Weights of a small contrastive image-text model.
Model: 64-pixel images, encoder arch res2net, encoder norm batchnorm, encoder depths [2, 2, 2, 2], text encoder norm layernorm.
Training: soap at rate 0.0016, 6000 steps, batches of 128.
Data: trained on analogue clock faces, 195000 training examples, 3.9 epochs.
Rows from block 2 of the image encoder of a small contrastive image-text model, named by matrix and row number. Each number is 128 + 24 x the weight over its row's rms, rounded and kept within 0 to 255. All counts start at 0. Numbers have three digits each. After the name is the row's rms in percent of the matrix's.
After each channel's rows are labels from the 100 images, of 14976, where the channel reaches its highest value: "top examples" is what is common among them. Only what is clearly more common there than usual is listed. The data: analogue clock faces. In brackets: how many of the 100.
# c30: last pointwise conv (encoder.blocks.2.c3.0.weight, 192x192x1x1), inputs 96-191

c30.25 091:112116164121165105115111146118128159149140136143137065150125162097173155093131086170126149084093144135165141146143076098107153148158095121139121118129153113148124180162117127115136167102147138115117116173188127131092122121135126092111139118117117161121105184064094125119136094146112141149
top examples: minute hand past 7 (32); minutes: 35 to 39 (32); minute hand past 10 (27); minutes: 50 to 54 (27)

c30.164 089:090133071148147130133144149145107112134157138115131134132166141172169145137123121133111164131153093116097156126093136108127105113140112123151110114152157158133187116167129146092160129149159138161149180127164138136118207118109147121162121103101126128150141149110163073124143161154133199164
top examples: hour 1 (37)

c30.46 110:141119147139156171148105107105165100095104186124097096132155130094161137119154125134144171172158107150156141145138136133127138119114116129123132130159072137104093128177130171123132141065170145136144122137160168153080138105100163147164115092073123099135154143116123121142136125131112145182
top examples: minute hand past 7 (60); minutes: 35 to 39 (60); minute hand past 1 (36); minutes: 5 to 9 (36)

c30.190 111:141193111130119166117155091107105091136121105150101134085108132189120122102121154104094140098140073137096156180112115143150111083132123145125120141101177103155134125123112077188077158100123119120106129108132103111147136166148107112072114076111116168148108079110109091137160151123126136122
top examples: minute hand past 8 (72); minutes: 40 to 44 (72); four ticks (53); minute hand past 2 (28)

c30.45 099:083061120141137134147108115165162137111133195137051118127132146115175180119120124147195153134125112117122129145154102147120145140117102162113131169128113132129122089110131126159116125086110097083131139130094132195181099134114118126139134173088116145101145148192091071152117160107162092101
top examples: minute hand past 12 (55); minutes: 0 to 4 (55)

c30.102 088:087145116129122094129125126077086149129096110137096107118089079151093173167145108099138144115178146135143125114140162134107082085095076099119138123148191113163109105115103118103117145081186125121111103146162150129130150158128147112106130143111144143099155116145130079126122134120196152120
top examples: minute hand past 8 (32); minutes: 40 to 44 (32)

c30.108 098:113163164105153132204116131122149111105137152152075067152104130145129094128162138115123176115121132124142166184134095153151143158123091101113141139140127111153073156129115145188101141088105165131108136142206154150127133092123195140164152131130130079079149113145099115156112126122145139149
top examples: minute hand past 7 (82); minutes: 35 to 39 (82)

c30.183 094:071138169116113157144144126154099122122106170146155115136128139148170109083163144096116113103153126147145133120148109116112141126131116175195115159124101130140136152103091184104125168096117053105134096142126160153117123143076156096088120160111165107080168115159074114132108122072145125140
top examples: minute hand past 7 (60); minutes: 35 to 39 (60)

c30.33 107:119116103059102118220123103117157130139155121109115155104132137128139113124113176115124121128148154104125142138083151117142132162108137148147106118141131067166118136100113118143137124097107150122111175178142112108085107098107112155130137145107143096107147120132116114123163175073128119108
top examples: minute hand past 6 (49); minutes: 30 to 34 (49)

c30.49 113:158092189121117108117129087103117131099119087100142146123127150106103078147134135176073151151153162136113127143122117133131101177099153128132112143099110093091111129196137105113147114104139101166101111122106167126131094098177199097060119092166162082112144126104147108137082108120124122161
top examples: minute hand past 7 (55); numerals (55); minutes: 35 to 39 (55)

c30.47 097:127129149116101102194153154128203148121134141109143130124072134116083100133131120125160074116125113112130164124125173096101084111103114117081176118141192161136128124154166094124143137116092127121141170159110142093153123112118181108133131095129135122106121128141090116169140101088156112193
top examples: minute hand past 4 (92); minutes: 20 to 24 (92)

c30.166 097:120135110151078124119161152167120134109130141103138102163093138163124125131143148105118111169130154137111147102142119126146111138093109167160122163132098119154133112074150136119143137135148129068154150146103112092127143124126117147131160156142107050136141130108126098149102132155085136130
top examples: minute hand past 6 (57); minutes: 30 to 34 (57); minute hand past 12 (43); minutes: 0 to 4 (43)

c30.138 098:116175119139125044104103170158135113162143140162111110125118120135101106116158130119147180095093157153162114140104114136089130115107136132119148126137118064157144138126125120152113142085124116143126130184125101095145115140114162168098109154114174189083130132098128087123156171103112142133
top examples: minute hand past 7 (43); minutes: 35 to 39 (43); hour 7 (27); minute hand past 8 (26)

c30.113 102:160136137089168178139119121148106131146121110120098120159144125131127083143128143120128179121166135116103113119139126110098145099092128134139111106125178107138136135159142117160151129097102082147133102120113151095129095105105164098139146132078141081119149120100138144107120222055131104138
top examples: minute hand past 12 (27); minutes: 0 to 4 (27)

c30.61 100:115113133111141144109133128070160108083136112171170090141129103131118095139135135108098128160151137122113140147180123145087124159103100108137113117126212155179117148122101120176083178100131118122100126107118135131122119109114180097127089155123146124130124119132142151146113117104202114149
top examples: minute hand past 7 (41); minutes: 35 to 39 (41); minute hand past 2 (26); minutes: 10 to 14 (26)

c30.2 095:164111156146103108144130154162155132188095099110142108104164126160139134073094172077129139110127120139159120166148168139127081098112121100134106179104149112130098084124128105118121127098099152153178146112126126052087163139145154127107114184137117092140112109108115107137166092133140147167
top examples: minute hand past 6 (46); minutes: 30 to 34 (46); minute hand past 4 (33); minutes: 20 to 24 (33)

c30.112 096:147117156104116131134103110098130149114095183158099107146135118140141088129164114094160160089094100138085072141094114136152139111096127100101127115166144127111134114158159089099114089124131159121130119140149119148110110132148096161147166064123151127128094138129124109219119130124138135104
top examples: minute hand past 7 (41); minutes: 35 to 39 (41); hour 10 (25)

c30.20 099:086073142105130089165125107134124101111130093157106124156119133135094126111130111138096156096138153138102111151153192137111146120120109117150121173210077113128134134148079128169146068092154101095130095126136120133102160123149105097137104087099103106123093108129123077108137120123120156205
top examples: minute hand past 4 (88); minutes: 20 to 24 (88)

c30.129 100:216120095154098106131139070109132119138158123109156091115097145121123147090158149190082102080131118159102153125117116141133093089146127153154138117111105083134157120119168090093136130104146122104161146115163108093160113142097119087113139097110158154141121097142088124148141134117111131122
top examples: minute hand past 4 (32); minutes: 20 to 24 (32)

c30.170 093:103156168097104155075170141130086144114138121123105158123139148092144125116151132111092165097108087121167137124146127151135144150103139106101104118156118167098193183127135128098137079110144094151109166150152140138138137109116133147145139100149158087109121187151154103091152162081130147142
top examples: minute hand past 7 (40); minutes: 35 to 39 (40)

c30.26 090:095137161130125106131154128120113117134080163143095128154121124140112126139193092092175118121115165129150155139115111121136114117100135118135103163130122096085161110089089143157142133166203140075129155123148117091114173109164109140121126100113116104127111151119085110135138122145095152124
top examples: minute hand past 6 (56); minutes: 30 to 34 (56); minute hand past 12 (42); minutes: 0 to 4 (42)